A small sound classifier, trained from scratch: norm batchnorm, 39062 training examples.
Rows from block 9 of a small sound classifier, named by matrix and row number. Rows with one number belong to one channel. Each number is 128 + 24 x the weight over its row's rms, rounded and kept within 0 to 255. All counts start at 0. Numbers have three digits each.
After each channel's rows are labels from the 100 clips, of 14848, where the channel reaches its highest value: "responds to" is what is common among them. Only what is clearly more common there than usual is listed. The data: simulated sounds of rotating machines with and without faults. In brackets: how many of the 100.
# convs1: first pointwise conv (model.blocks.9.convs.1.weight, 144x144x1), inputs 0-143
# convs3: second pointwise conv (model.blocks.9.convs.3.weight, 144x144x1, transposed), outputs 0-143

convs1.52:181137169117106100147097135102144120150111123119137163141116100150147169130133105136138135138118113114123107112153141127102100110149094155136146138122138137154116135123140187109145131143080142112124127118105119097115145134123123122143152137132162171125108134133102159112138144126181112149129176098118158139186136110032133121118106136119129125111122130107174134133066108156134185134149116130200132144111132118124116104173125148124090
convs3.52:108139116116138135109114094123106124153134113115138115110121107156098118171108140139138115103083097134112075138174089127159099108121110129147110089114122135123121111171136132101114101085099134090100080143121204122144136120110142142087112132187104147165140156134127121142130102127091137146150112108111111146104135138132136181087147149115156103154092132122112147134149113114118142115091117169151142124130069123148157190099121152117129
responds to: speed: slow (72); electric motor (47)

convs1.56:088131122136118139123146161124108128079132140121130127179095138148156103115167101131085131160103109156118150140127123077138150118086079095108141168144123152135149131173140078076125129115120119137102105097097099109141094125126125136136121125161124179114106117081119141118180141165094109097144148147126110144126125128205141157131123129085136143123128120123070110112138084137128112147122119133147138163148099113156127123132134108132090
convs3.56:149137136161132096160087160148116114086105110176096129091126116181127173135072136138149098168143131132120178151104127116172143134184148102135146121124129133118100138140146163149070098162130158110098135141139123128111141137116096129140161098134116109129145132153118146124122128121154152141132099124150137120119096119124084084123143126122107162142127083153127130158191132126105128165126114104084101127140131169181132127138142134095155
responds to: piston engine (36); imbalance (34)

convs1.69:092125120127115123092165138150126129132129147107151134136075090106121112173125138157082157123125079138166133114115163119181154131121163120155120135105134094101122059159081127111110110135131096131125142111136152153116098096135122079130132132134112128147134103100169151105126145116154165174135141106109140175117080136121146155065131129106098081130158105142108152118119113071121109154132093122148126122137116132123142125119096155118115
convs3.69:178143181143089104133142139126126115139147128112095175110102086141144114136141092151146133137134150142140143090143127140096130141126140139129136156104103096135153095138133144158139091107124135079159065137169106155145142170136153076143172142101105138195114162132139132035129096149106117119100149128098126151134121135126107136141104143136169124093111104154142138132139104149111099145130144108147107132121109121149138114098119146138137
responds to: state: faulty (93); squeal (61)

convs1.115:161096141076100150126121125141158076116164146144144142127175144103156150091101175097117140101124142120130159140115132131128101118171109090141153163114131132084085142116109167111141159123169127111174116157142107115119150104138144085140178153163175152132124094135157123158161143110145096070107090123117125118116135142135132150128107118154131150116125109104106106110131118156138120092099106153102136130111109080108101138146143158139145
convs3.115:127158118095158121149130128124123088111146147129092118158113104136140165156147147133148147143113148138120122140081123141103115087136127129194113117124123114103148125070169156121116117124142163096117115129148132095137122111147118140115136140129108160156141096143095143110125123113110091135122145115139137137121119115143102142177185097128138166115148123113157200104102153153112155136108185144183136179099162126140121115107117191162146
responds to: electric motor (47)

convs1.47:089133154099085125148146124148106150116094137125117147108126132159122110136141130131153157113150101133102089160109110128127116133116151109115114130110147122127156143098078137161098129134134090123102106098111101176107121144144135163149066117121096127167129108107167178108119123135154118113156084206123156089166135107139155128148082138116144118147139138135119144172133157171116167168101104121099135115120125134129119175136085109155147
convs3.47:138081133103102111120140090119130115124106129134122125091138161087119116160108134085106096124126143142155161140134096113149108150143117120117082145134117197156127114184148122154106149127087146174135122152128163146113126153129130148132116116118167132132124160162150126112121149151120138109145070134128113154122131151131148126143163161125161093107134084130131122079135159090106129133154049175126138118156104104159122100098116149152102
responds to: state: normal (74); text has "fault" (74); fan (61)

convs1.97:124111173148106156097136116146164130093180154143112123148151146146111115160135131043109128089131196153135111159160110125134138150127149118125125167113097115134080167164103160110154133157133125140097154149142159133132108150126125138106105148114106100093128156150088162141154138162183106140106081117147130114127144120114112139132150109121134142112182131138107126105112135134126179091133112167142141114137150129133129098135125167103125
convs3.97:115110120125116129191093112145159151109134160115119150132140071144118127108141147107099129133151120131131155160122148146094125116153130146121144148127113126110117172149138187135110142083171173193152114103125133114171102096138134139119137143094111140137139113074141155121104133124134098164088146141183116135166135147106126110105108147112155109134153141097157148121096146177145148098195116127135147112163112155161143140149130128120108
responds to: gearbox (61)

convs1.109:136140158118128149149124138131137111127121135165144137116103099144113155123121137113079134103094134082115096094115136119180130123085110158122052168093123135133075141136111057110139148108174113132194133135118111165121124115125098120129115131159139098133121136139104127116102123064113161143120131124136135156158146126121098142127144132055165126094117135136139142152142117120121119152106106160094118163113148132152139137072121122118126
convs3.109:110109091110126092118154104130121116132114117143146110148110117095147106131112109129132132133092131155146119087141144138138161112169168104145153161128112183104163137197129119152134128121167067128161137129107127160106173093143139097118120125135102119134156141168119139101165144124092105189128104151138123129131126132093172069162128097129122117118098139146100143129133143130150133106140158148120097164092151093157174148106124149100128
responds to: pump (36)

convs1.117:115176139093053120131158137108190138124147183073129075130146141139109125159130121125145100152130101115110094142129117123115097149138103110149107121115116125154151120115144167119079127132134095117122144108143095135146140154141147106111145093126166144121142120132122180132132115117144135131067163128122135140122122107133120182142105137108129137088152170093140152145140143169152114119113116099097152103139131080062107111133120110117133
convs3.117:127122133136076117122169136116124129101119130118116148129087128152124088132092102146135131159135111103121125132116142131119140138153126046142158182163110155154114128129179152144091127104131160126132107158114132148138088105124095133163094090139138139145110134153130151135165080098163128088128127106141135155129099097132111121130142127121101159136119130085092142099155104085157170130129172132108103056127132113097130101162153136106120
responds to: squeal (57)

convs1.53:126090122118120108123131121134134108119143150138134136108145114131140165114118118139147146133084145141136101134125115136136142127118122111160159141130093118107160138117103160124111132137120117104182091114123137111110178155111147110132095112190149126089094149145146156106138122150117103145156151155123121135088109146115120112120110167190095138117128112112184148122119136068067138150135063086176160084118076123120128156133159132164145
convs3.53:138179088148108153124130135094127090113148126120116129141120131141138138108124131095147143118130152163138094117180156147101133086115130140123132147137083094178129125151133132106161153112076132142175121130206150133112163158106161131129151123148104149124125156119115111123121164117143106124127140103133119137152109156095159140091098146134141138134130128135125103167090118133135102072044153101164112116114106110107134118142117144104174
responds to: fan (43); gearbox (31)

convs1.39:101111111149114107176129150158119118104129138099103112175129134126151139126082094086107135152189160150129145144121134142118140139122086092131147147105136086159132139170176150151150113129145137143131152087144117133159129132124097154126139131138109107147131166110162111149146141137074152158149058118145145098133118093132151159169134145130135110096133118151162142113144102166141121129154092099133161114173113078106119140142122154126094
convs3.39:139138145130080142060147113134118116139111104154140130124135148157106125098139132090126123118119143092123185113131127157165094115105122119136114103122115107097082121121083139111148147096116104132098142131130108108152119086096138171122106178160144118125159140153103116144132101049131094149106097131117135124095153128148191104120144148108109148132106100118148139145144136157088147132150088169140142137170124130115142184114126127156132
responds to: compressor (48)

convs1.72:106150123143135112116088106128145102143165128121154170139107160095093105093143119131156138093165128123137156113105076136160124113109071121094105152143140095166142123114111114115146154090113137128114081171102151149120134156116168109128170102125150161139132082159159124115104133151155093146160140106151100145177146134152079127122070136137122113151179123137129110150120149143130107149143124159083106120091115120115123130115146160126121
convs3.72:122112120140142087068132127106158106082102084139168122139079215096074133147148151132129133138165132140095106155145116133147142161107119090153120107118146130118099154133114107135069182129108116137130094139129122104097074124142057124141124127115151122119124128107133140130122114116157150141138139149145146132140125126105160115123106154123119127108128079152148128099107147146140108151117116114133141137138082154109180136096139127118100
responds to: squeal (35); gearbox (34)

convs1.51:102105117173094149074129118180102147174122137081130131120103150065118117135120112125110097112106153143131139099114147153134195177102115136144129170110096126156122141114119140102137114115179115128132125109142159128121123157151177123128110145151143136092120120096111086112136103143118132157151149096104137145123146136127129159074124112133068155113145104111113148082139147167138123109112117102127142142100140133105131073136095106137131
convs3.51:122099095162119123154095132129156139155109174170138136102153168103137086104118143123125117127136157167092142140114096105098147141143115112122109133131104078130123141107118143132104136164154124157122144181120118137130137204118164161132147124138088155097128102118095172131138156123092128163081143127122135163135160092124132103111109145137126113130108156175087103131093103135161112115136120152161119115130134121154145131191159121104160
responds to: state: faulty (98); squeal (57); bearing knock (31)

convs1.6:097111073111220118067134132116129121106149126127142143101166143079138092158149135095119081119116136153112122141140133102111131131138093144156141134154126123121103124141142127126131135141111101116138146155109095139148183146140172089145155161156086156102133144156134162128150135167138137139111133111062103146125166129128149146189112122104152126130150096133138164097120096119107150093119136120124132122143119151099128129110127100146157
convs3.6:096111144163159114067122149121144119123138141144142145061147150107124120103129129168081128123168102134141115083103143162146155096130129130094156148091112138156138173093088142119129142139129146183115118146143118125135130108142125103154119132132115139125134143142118112161103125111164138109141138134090131141140212163177128087148145109088171149136113079126128105132142144137133143116148113114151099168154154118137126132116096170149107
responds to: state: faulty (100); squeal (54)

convs1.134:119162140144093160153134112115120127112117112134154139110139157144103146141147152158125120073154172112120150193136116064144152148111141122149133108136117143153106131118162119148122177153125109112115117150164135109142073144129137150125134138134135139118123138119147148166141126124110117128142164144104137159144101150153168102124093143120126061144134110100164108114115176100117155115082129150154108113157100130170192147125069135120147
convs3.134:137126092066154088111102109128120120070151115134105138107145098184150097118150078135135114123141121111123154140151136103111129133097122178128135141164153135136120182114146164126139152124123082102126113163096095129113110148136100127155113151101114133143108122130123157087129153097148145080107138145175133154131058110123163130131101119117100136139143089157125144140180120123081098126119121107142096161112114124127119087133120134155112
responds to: compressor (95)

convs1.139:144121116106137104108119156103117148076143132150140125132134189088070095121133144128115092158139105112135129093137139091126176128146144121106094111151111084117130136127130141126150132144155137209115139128162113139149103124156120145109145123150110103122160117110138149136177144128090134126119118123130163115093105148119149130103148153121080132102120086130141109165169082130155107120146116137156154060121113115162129159092155171118129
convs3.139:112118128125131149135104131139101140133094125122076089161173127106140168145118137124124129110111160119127143124137162123149122134091146130113091123148095124125088110118107132127159118194127132108151118113130108174140117124137136134128118098137143152130178142125124140138145161158105120119119136117131177121131136138054161174165117122161086123133124159130133115130082109165081128159119132116123133131215098110150129144121191148172115
responds to: fan (48); piston engine (35)

convs1.67:127140111111117144106116106198117127094138133094147126106159109152106155159112118137146127091114087133151132122132138142148116137127186097177140143149131108169158115157125110162089151117149138101082177127130117092162146157115124117140153159166135098123145171107153153143112157110151150128131108138177117119129111100077148141098125129142117141109109106139090147112178145143142112141150107114103126165088109125166134176176129137117129
convs3.67:145188099097119151106104123105131122168123120163159141085183115163109120123141126091133177156129156153119141126108113136162148118146131109131148119139124123123145111125144160127108184121167175118146123094119133148127150119141137120170154137128145131130112134107172106097141154125108114116091117102132080144130131128144126071125124150139119091070117171108114137132086152124121142125099121124075128167056151133142157174128129118136115
responds to: conveyor (56); imbalance (40)

convs1.85:136131158192169115134136136136069114094097118118126128194084136169151102098144155144117113166144153161137121135149071140102148160149122127117164159123118112148121163106117121112091130133095143109120140152090138124111150105119168133149081187143146145077137154136143121127098119093157126124089122138159114144151147096151144147115134130106087123129138119155185134156112121143105112148127130170157127121122158140126133155123144127149137
convs3.85:135117153146138125126154145150095147133140156111157123150159136116116110126096119142126135132121125143144104136142132143148079119129135103178140178132097126168134144114183095132157090211109112148153139162171164130119165187117174138125155143112117137139131132146114139137090097087137105141121075124133114143113102109114143125185164144151142131098123077090168146109120122139155133122130114120137117154137080106126134135104087154128125
responds to: speed: slow (60); fan (35)

convs1.36:117140097142152108112182157103092157092119132113141149125117162126121124128135106114114138136135151127141157122141143118096140112138126168123154142127077134163141143146110219118135114132112165170169112146113121124077161164177129149116092148121107094140105151114097118116135139136115148083133136121109115091107159111135140122119138102179136143113099115137140138115158165104120135159102123123132139046102137142114130130088128148167099
convs3.36:121119122104119116129094154108141136078083160113199147128098123118106097100133092160121128123095111047106118119111141136121138129124103154135152120118103073138121114112121091112110117158076123124128109141136143115127134126146117128112108106144166082124078123099112079124133119165131150129097168115095100126133128134112148098174138130113097114148154158135151107106130146179109136104128141133113109067123121113092155140113128092151111
responds to: fan (30)

convs1.54:152117118156044115117099123151156141169155105156188118097121135160147158143146104157118153147133117145134128137093123184134170140136138126105125147115122106134130072127106126145141138125178138132123132121186165136118129164106056116138113121124151122118128121085140113078137124127128128143119108112183141171098139124140110135059152143132131150148144144151145135132113148084128128100141130139085133140113111116145142130140114152106103
convs3.54:167161154166101143077144143142102117088138111128152105176128094118116144141132130127140092123077127111140122142157121114128107058106127139090121118075119107182107168146108160125127163129102134130167178140075120130148146191132117101117129098157082148138121163138133097119148124101159118107118123121123105145151161140130103161121086132135131126154110129118101122139112151130119146125094131107129101130135131096154193126114142130130120
responds to: state: faulty (100); squeal (75)

convs1.127:131053121172158147110120146155142149152168124142136108176105126139179111157123158137117081096155135118132152150094120175101118124076158155140128143142114094120099129158124149131155139140155151130132054133140121121106129118127145123109098149143106120091099131096157120106098140139128103133134147131090099183143167126124142144160104161146091149160100161144088103138115131161155137146115130164115088117126123135130097130115127116143131
convs3.127:141135152138145145081125132138165158118108123088138136119165160111157152164121111072114100144114129134116122128123126140141112122136146116121102124129132122149153101106152155099111084111140090155069120141139096134099124152150153137138098100141120115140153145086138124153119163121157158175158117101147100108118134139143141113197133162155111169170118131127171146143128129131140138123117118101128112116142188124184136165117066110162171
responds to: compressor (73); speed: slow (73); reverberation (70); text has "room" (70)

convs1.116:164160141164114159168094118151159125101113140132120083096105136090141120121102120157141107117089173142106102106124142160147116163103124111152108136166150083146103169129126128131146141158118107117132167154072148144100103071122181117158126155123141135142133106162140145106144148120148154143130120138110143133103143134128138109162110130139101152143116138155137107139120156173179156111112107077183118124115163119138117165152133156154104
convs3.116:089190086121096153163097109125135148113134129168130141103173148133156107099116127132103133124104086101105126111137167147108152096141111185125110075094160120130087131109095135126113143153123122121160105146149149126102126140154116148131160117137105112126141111161174127119104137138154131180071164132129147094162167120079121125129123125129138155094141149119135137129126093098145087149142124122127143101146141146170131128138072136098105
responds to: conveyor (42); thin (high-pass) (31)

convs1.27:138133122116140158127121112165153135100146141153120105126129078138128139169133083138113115140144143119127127137139098093125145115191081061114100127141221112109098109118106116153122156154169125157145114152123121163135110077087135088118115146120155121134124121115154159105128064094114072124163118132144091143126121169120122112134137121123144136154116144101120091107128145107130145143111131133134132133149140118177102129087103133129143
convs3.27:188117106127172108144136108138133137126155151159176170161131132143133078165138099141127141166135157152142122119161128120115157108125172129143117117149130147153194118153137137139154144081138156116108124124138127139142136154152126086116141134154092109114160151109162167155120123120082102132132102136154163194149112118138127102076144150106122157092150140138175169125153129130162112106124135144127162100129167152102116110136150134149133
responds to: speed: slow (63); piston engine (39)

convs1.108:141186115138139137105099138109121103195107121148152148143155125118125140084143173119131134119119116142170126104104096108141092113113147120112132153118116112132125140163159123102125151147112160116146075087155129153188160137133162148095131074122123130110126130110134136114135129127103126111178102167111140137124130102142111189121134092128129127108148172138127142148093123133120079110131107141109150128082106176149126177110121183149132
convs3.108:107115110144105081156129153144143108127107130152095162119122145124154134154145116153106094118139114162122124140131118144115106149123108103149154114153128161182101105128159189141164154093107066128113116120049164137099129088119148111127125139146111157123146130114148146117111134133125123145134112112124102112125125109116167151146111155141126109158159112144164135162128141145105139170133110079126128091141120083085176166167124168162135
responds to: state: normal (72); text has "fault" (72); speed: fast (66); machine: compressor (32)

convs1.111:108104138117153144144109126103106141139124148094136139142144146204131099126102119133134174083132148114092174136125097128136116118079206201120131128156113137157116144146138166121134122131133095087119136137139121091129163075155083126112115106128125110117150125118108129127111181161138117119159160122127173137119119115132126133129141117113105113089136120123093110081157172101147110131139146123121080172115123121103140121151102126110141
convs3.111:112119155213144160129157145098130146123143148122093168123153128146149130123102134137137170119123168099151143142093097109126135136100151188145121143127086118115139130145133161149146139124130140149125156144121152138176140124152165149106086149141138077132129123128147139132143137101123103110115171140154132133084118163152095093108159138126154141189135098153095123114134078157105116141109142146089116130101109145092093155148153095145118
responds to: piston engine (37)

convs1.136:128150148090136134137105086129105157125130107128130144133141090125153102098126102160107091133118111136072106123131123116130143174113160158119115107141075147153108128133086134189109185130128121139123124158155107121136174123131122134139159116178126169151162112134153126125169170122166139129150109149121125155127158119153143143138121136142164120150120123103167154079175138126162080078112131147098124105078090152141139117139106116133118
convs3.136:117142177136150129119102137137105139155158099158111116071086100140121127129119157177107120102134132134127106138133134140132153128163114191099117122134155118158106145121135116149147135157142135115153145110104155126118193165152136104114134175153154078095101112185130147154136112136073132136165152145114137136141136159125161113137108169155076165116122154116160132109145157109144127127131162098170143128156121148082135120097124129152137
responds to: pump (30)

convs1.10:116129143131127130119124156101164073098141162126150049157169102123116100110163105090095103135113142079179127132132122095118119130128150138131117126116141141158131110126175112123076106110100162134098086091127098153099136091110138103130121118131106122122116161156133139150139145122172128132151101131126156164095098097127113142136193079109156125109104101155155156123120124106114131125126149146131123128157141153148097171153145110118138
convs3.10:122122115138127107140109115145125118068130099114133096126112156164134110092084160132164117124099103116143129117117122105140166133128120081148115164144115101121169147118153148131130103159141094086137177153147119126122156122142121143116133149136136094142154100107148143117100106146139121133220148143125079106123110088174097113156170132155144117100120151130133110130149103167086159101148136107168127099103105113142112106067127145125133
responds to: state: faulty (87); speed: medium (61); electric motor (60)

convs1.133:075094105120101152135156160137105107134078125134122132116148114113142158147182137109158102137099170107122120142123151132141124177106122118129051149115103141149134134128143165148135126113161158168176129157090135114151117132166147136117128124142151121127123088130083136147103142108130085104110122143117150142110140154140118147117140102098132143116089131137147101108156136145108136076107119127181113149115152090146104185087098137163116
convs3.133:089139137129174116147091068088088127150079108137153106199099147155142105151126145094135081107140090113105146151129125074150125145173112099102122119115077132181116138169141118117099154110114148101127127136161161125135127125087099164122129114121147092116092114123121120112115140126127160163135100142131166129117118164148172168147129122128144103104102122091128129133139111137125105118125127103139132129105108155149140123150100094145108
responds to: fan (37); piston engine (30)

convs1.141:167147108112127060143109116118128111110143131128119127108168141141123157102131117154106127166115130128176131120132142166102136126164145111124142114110127094124172137138156141102133104108146117085150128115145126144096112144177154136119111147106142163176100110150139108152111073117124111129120142126131134164159106133137119110119124134167130109151123104182112134120128091128180110111137178145112112086116208124161129161163157153109077
convs3.141:080134082135157144144136115159135129137079119123152148139109146134181125129153135127109115090081155140113108105108108115180119125172115104127120120147101153097132134142095112130143165095113102136149110158116172137120144107140139113102105151056143163155129112150171098118152144130103155164125158140128149159141140145140103114132104114092129115126116137121127134131122080149094130133172153170164142094149166089140113157132159120085102
responds to: gearbox (51)

convs1.131:153108128116118078122136096130158120122098114118136097114146128120138145134150115137146117144142110116109118109154099155144154137141117143074176126108182111097122100132139116152110151136114114113149140082129115174100176117216109159125106156124124160107129125113167143136100085163112108105148140150118140132117110137150126145142172128150114149129106156146120146109108101115149111128092112118128127111098164083108125144212120113173103
convs3.131:131107159116087134131094139167143147110152135122097117123128171126170163164129151132148073107122119160124112133134149139137160105110124128132124103148149154133176142108126122170140123148173118124111177115160129090098132167129109122116172173148138104116120123088094133127145172137101148146151182132130083083159135123128103117158135144124159120127086109141101133122176113158131155101125109112127104108118172094109160170168134139156131
responds to: speed: slow (91)

convs1.119:093093091129127120133151140140143162140124149145066093138158138136164123163196096075116127108097137095105122127133090119070153138135129118147129109144113148108129124149128129102171116160125131130091147125156104130114114093131095113136079134127120165114141167114099123116117121143134095142126148088111138130092140092111097162110144091131124108170119177147151089143133151133115089122125108084138174117178135142152113134131136098108130
convs3.119:132132154181145146141153141129144133141096157120124156114125138158135114136051129126151157104080158163134130139112124142114144141145116124118120144130196137100131126133158109140088128138127129146127128166159159101115125138132118065155103119160120142143139142147151144116139141167167161111177156123138168142103137164092152112150084156099135128152143123147135083131124124074157120120161147126117116086152126164156114119154127068105147
responds to: pump (31); gearbox (30)

convs1.63:123147143128141182125085074137134155125161105134127125131094149105154153106136130111148144129134135126135110127149121130119130117057084120116108095143100119100155143121105125130117074142146112126140143101140146101141164113063092139127082114141123098125136146152112142104132176088131148114172123159117148111105206139134134124126144166103125113131132166107119154092149126122109139111160089131113146169136096147099110152102127162144172
convs3.63:112161120114132086121119115107132102123133109147147103157126090131093110124123156110124182120117128087113119148089193132105105127059141158137136124128080117154135105120114114120189116115152113170131129156113101154136118112112127144136115128176184121132117133180106127129122094172161115108092135123106128142110128145119112144109130089125145116155096125153097124079100135126112125135110148145128111169156160124112107080084107155099156
responds to: piston engine (37)

convs1.128:133117113154090117139086105067090071094104107160165138155114164157119097119109115159132115140129170128170140101145111081149132137142124108101095082119142143134126126083107125157163133102142116111095130114126145115106150159109095117168135095142146189090142105146122115136130094125129131147149139176135122152092149126119141119112083099156128157133154123143107152158149142106135136132147113125099114108065108124104126117088135142131122
convs3.128:155121128139129158083149146094122113137144102139117127113159137137137155127113102096087099111084103101146109189113113087139151090133117118159140120113138123130088129107127133131080120151129112105089119111139164113118152174134118086149093146126146141120126156135141118127104087102087142123101099137106111138151099129142167154149151096149096165168187139143101073089125106099128121127117145113148119137163078109144112103140110094124089
responds to: state: faulty (89); squeal (35); conveyor (32); bearing knock (31)

convs1.38:159096128117130155124071109138116150123116148124124103124163108145123154132131124165164094108143131102136126137118167120128150153140129098134103154115093083145094125139127132104133113118145161086151121124124123116153141130141095161141111099130113154130149127126118133097149176082100143140111156153119081117093155178128113120125155129174118143126166101122142172199151179146178110161121164102156141121088121103097155116148175141129121
convs3.38:139169066108137133124129161130102154104140164122145119180130185134133178135113115129095111088161106129134154102140130074145105130142131109129074135136129135115118127109130149146120120121181155160175117153133131139100124123152108156095125096115182113097147115136160125105148150133178130148121121104066127124141112135076141128101140153149110147158148117143135114105110144136096150108129167115111118144111114093157117172162159139102128
responds to: gearbox (46); electric motor (39)

convs1.29:160116106094153158102128138153145141134141116146142176147139180113157120145103119115092097084130140111141087111131135098122129130105075146129114132130076109112065120141109147156153158119130154090165135110109122132143145120105089140125172122106085091117155113138137110142117144121109144130131102144143114165116173117104124156137118144152171116130157113162094129056131151091146112101121141161147122097110138109088138130149136082127096
convs3.29:129150107099143198131116134146164123116098136116123072114131148143152115148177137126104129137136113101150157103158119120118141139116126082127118136148142135094153132154082111135158124141101088113151157104125138103156138159134150124116137104126127144184122131140163120143124125113119104115165094133142164124118102143136088136133140137190144157123109088110118146099158115138172178117158163166123125109095158126120143133173162192119089
responds to: electric motor (46); piston engine (38)

convs1.66:145158107113106130161109133113145092148081128094145130116136130136154104114127113090115132117160118121158116133106121125118117156147145084123148104139124140114150102130135094121092186158119131184163131114125132111067140102133139153147091126145132148111164109112135128137134162102088133070124136117110144093151125105107165093106150091151151144173133103081150147134141155076150179128161137166162147133133125146133116127063104131148129
convs3.66:132145136131129200109116104135097118129096152120160143156113164133129104163137104114126163151094193108140181156153145140113156133089133119128126165131160125078155110153158135100180166112158106109119114126142128120161121123123124164137138120132072119114145146142131104116158135149114151122127096151114099104155132130112126134151087086146165129097165124140137114109149131135127139175094115069139139084157126167135140118161144134132150
responds to: pump (54); gearbox (29)

convs1.112:135085129117145116127106100122134164086147099146121124152159121158157090136092151144124135152102159128157110165137094144147109093117162152141080120134113172100174133121140128115138122091127130100149066149100145118151141172101152144114114181115107128118167122130151154138148171130090153124133094102146145137110137145102176120125156119109158123124130123132168115162154164138123106129116104130113181144114125116095133165083144114138079
convs3.112:141147122154152105127127081121125137137089160139104159127121137103098149135072134129161091147120113130179124117141133095119139152162136109101118132152125151175146110125105120125154155112172133145110117099089160098158177167112171180134123113183132093097100137095097106132139112138123151141153109124094162114136123152125145134118132117113107141138149152105154182167138091117140113135143109148110092149142144100140113150081115162140174
responds to: compressor (43)

convs1.2:098111133111122125103116125144160153129140107131101103142148161133125149172100165107133135108135156119120129080139133117121117139103117143131130117126099102119138122123132061115106120115126118102171098144127138148162109118133165116127123161153135141127100083123080127192129119120115096127115129138143125102125136064128161128116116135078133113139128118107126107195063123116098116117029129107135153111129119133140145106081085110113125
convs3.2:110122119130096169145152144133131120138106155121174116164165103183109074166136073089178134148156139126163120143097152134156165141113142129104099079101119137096130132151107146156126158125128137127160113150114144137136131119152106129146121141102143144119101141112111131173133147143181133158152172166118122154105131184130149114102165114131170143123100091145159138131127085126157106154131133135138125126124132168112159085118118112092150
responds to: compressor (50)

convs1.17:164130125129132112134133123126126115123154114121128141113141150117120148153141118105119135147138133111137114167079111161131141163111120133144109125116225136162158166126151174137148129190127112127120093136132138105105114151113137145131120127143098112136141116152145125113144145136108092153117135146128119151130151149091123123130112126074136109134133084129124168148143090104127133118192110157128108182155134091103188127216130092117150
convs3.17:155123135105108136130135110157143122127116136054151150125138112133115121148119111139112181133147079140138135123133167152144167134148150106138082072127100097142137120126101166147120106118119115155149116092136079146125131100150104107160192157101104139130160139176108115102129130098142150132108104143113161131125143146112150169109123175108167114098116141154123160086109101135177120102127137121121095151139108110178124098127121138129176
responds to: conveyor (31)

convs1.94:166140104109078107144119127126109142085097088143136141108118112121106118145152153122125124086166121109165092111114067130142089081156126098149116151123120172125130138079110149144131126147125156124134109121114121139107125162125132116104124163111077113093144085108104138142125136131117134159100119151096143119120127113144120124144187163091121118105088184154145128185101123084133129154135138119089151127098147120118153107084110129156101
convs3.94:148135142144083103154127101118143120134160155118112115113108103105146117111092122146148136109130122143139123162148131162148080117138118102111143144106148088142125105167133126131131155188141121114077128140183083131118140122141117127113123095118130140170139102121107092147128146168133143124139140114085129108143119176137130124072153107128123119141128171152139140126087135088063161104186142144098139113135174136126115183132191138131137
responds to: gearbox (33)

convs1.70:108124105130118141147103139146076112101143148121130162126132149107142143171160177137131112103121132134153112126162127110140160160150117091107136090117139138136119151132095128105109113083140092091147078111094175064147173115120144096126077150117106188114073122096143131123144114115125135148124090120141132112117126115096110146153168157139123173122146138157167103131106153144113108123120125145160172112144140161139164098138112103123133
convs3.70:129130113131134134135101160125099135121167108136127133160133110119108142158124112154139087127125121113132136072148117200130101118137136168120137164140100085118157098144077115104102144106166162126124138083094123109128175117138156147154145118136074139136129135101131136132167151142153120069107130116136115085136176147119170126139164115159118159104122086113148132100148100159134135085122138142111136113154164121123131172133188151127136
responds to: piston engine (35)

convs1.80:130135163117123114074106120086135098139107097116126102148127107116144118155115138112117121132113097134089163104088137104129099112152123111131164117105115165107143108149111136158089134116096134200098112119122167135118134138132153130138122087158118116141155123110158142121154163100097178089144077152116123122114122125109119104127076113157109110152164174124112094148109141115123156160152101129103140092126132128129120086061110118086103
convs3.80:155154135139124117085140102142106114113159099083119141126098140135127148100118149124091138138135171125114098151105140146175116140132147122109141172125148086153191124183147120125110122125141124166082105130097138142124142121115102104136115142100127145141155134144126133111103125126127155154102140116149124150139130170161134109076142075108130165114125070141101135183124146153152117158195164119130138128164158146158091096144155131137104
responds to: pump (30)

convs1.58:121132128147129127145150186143137131160129158144139124118108098122119121139143151090131154132170103115129164160118114129116147121085135152136152131122119107105151142150147138166156113157125130082060120120089115145150130153151158126128113133121132096125083157112166136122154121143134184202103123086142099110145134137178120094116170119100127133099128127057121129129081117127121117114111114107121128146114136124139139132213144133116110
convs3.58:126120121089147097095088092127149144127109157129147108117102115149130170121134163117184105149136161137122122103128134098124135169109121154111106101121128147150093154154124135110110116123100149118114113161145075139124143105168142141141132111100105087096197134095136100115142085088132146098153133073106153142116083099137086098122128104131166154114092126162124115114111160086112087108111120134126107128157127095137167136106133128135101
responds to: speed: slow (64); fan (47); imbalance (40)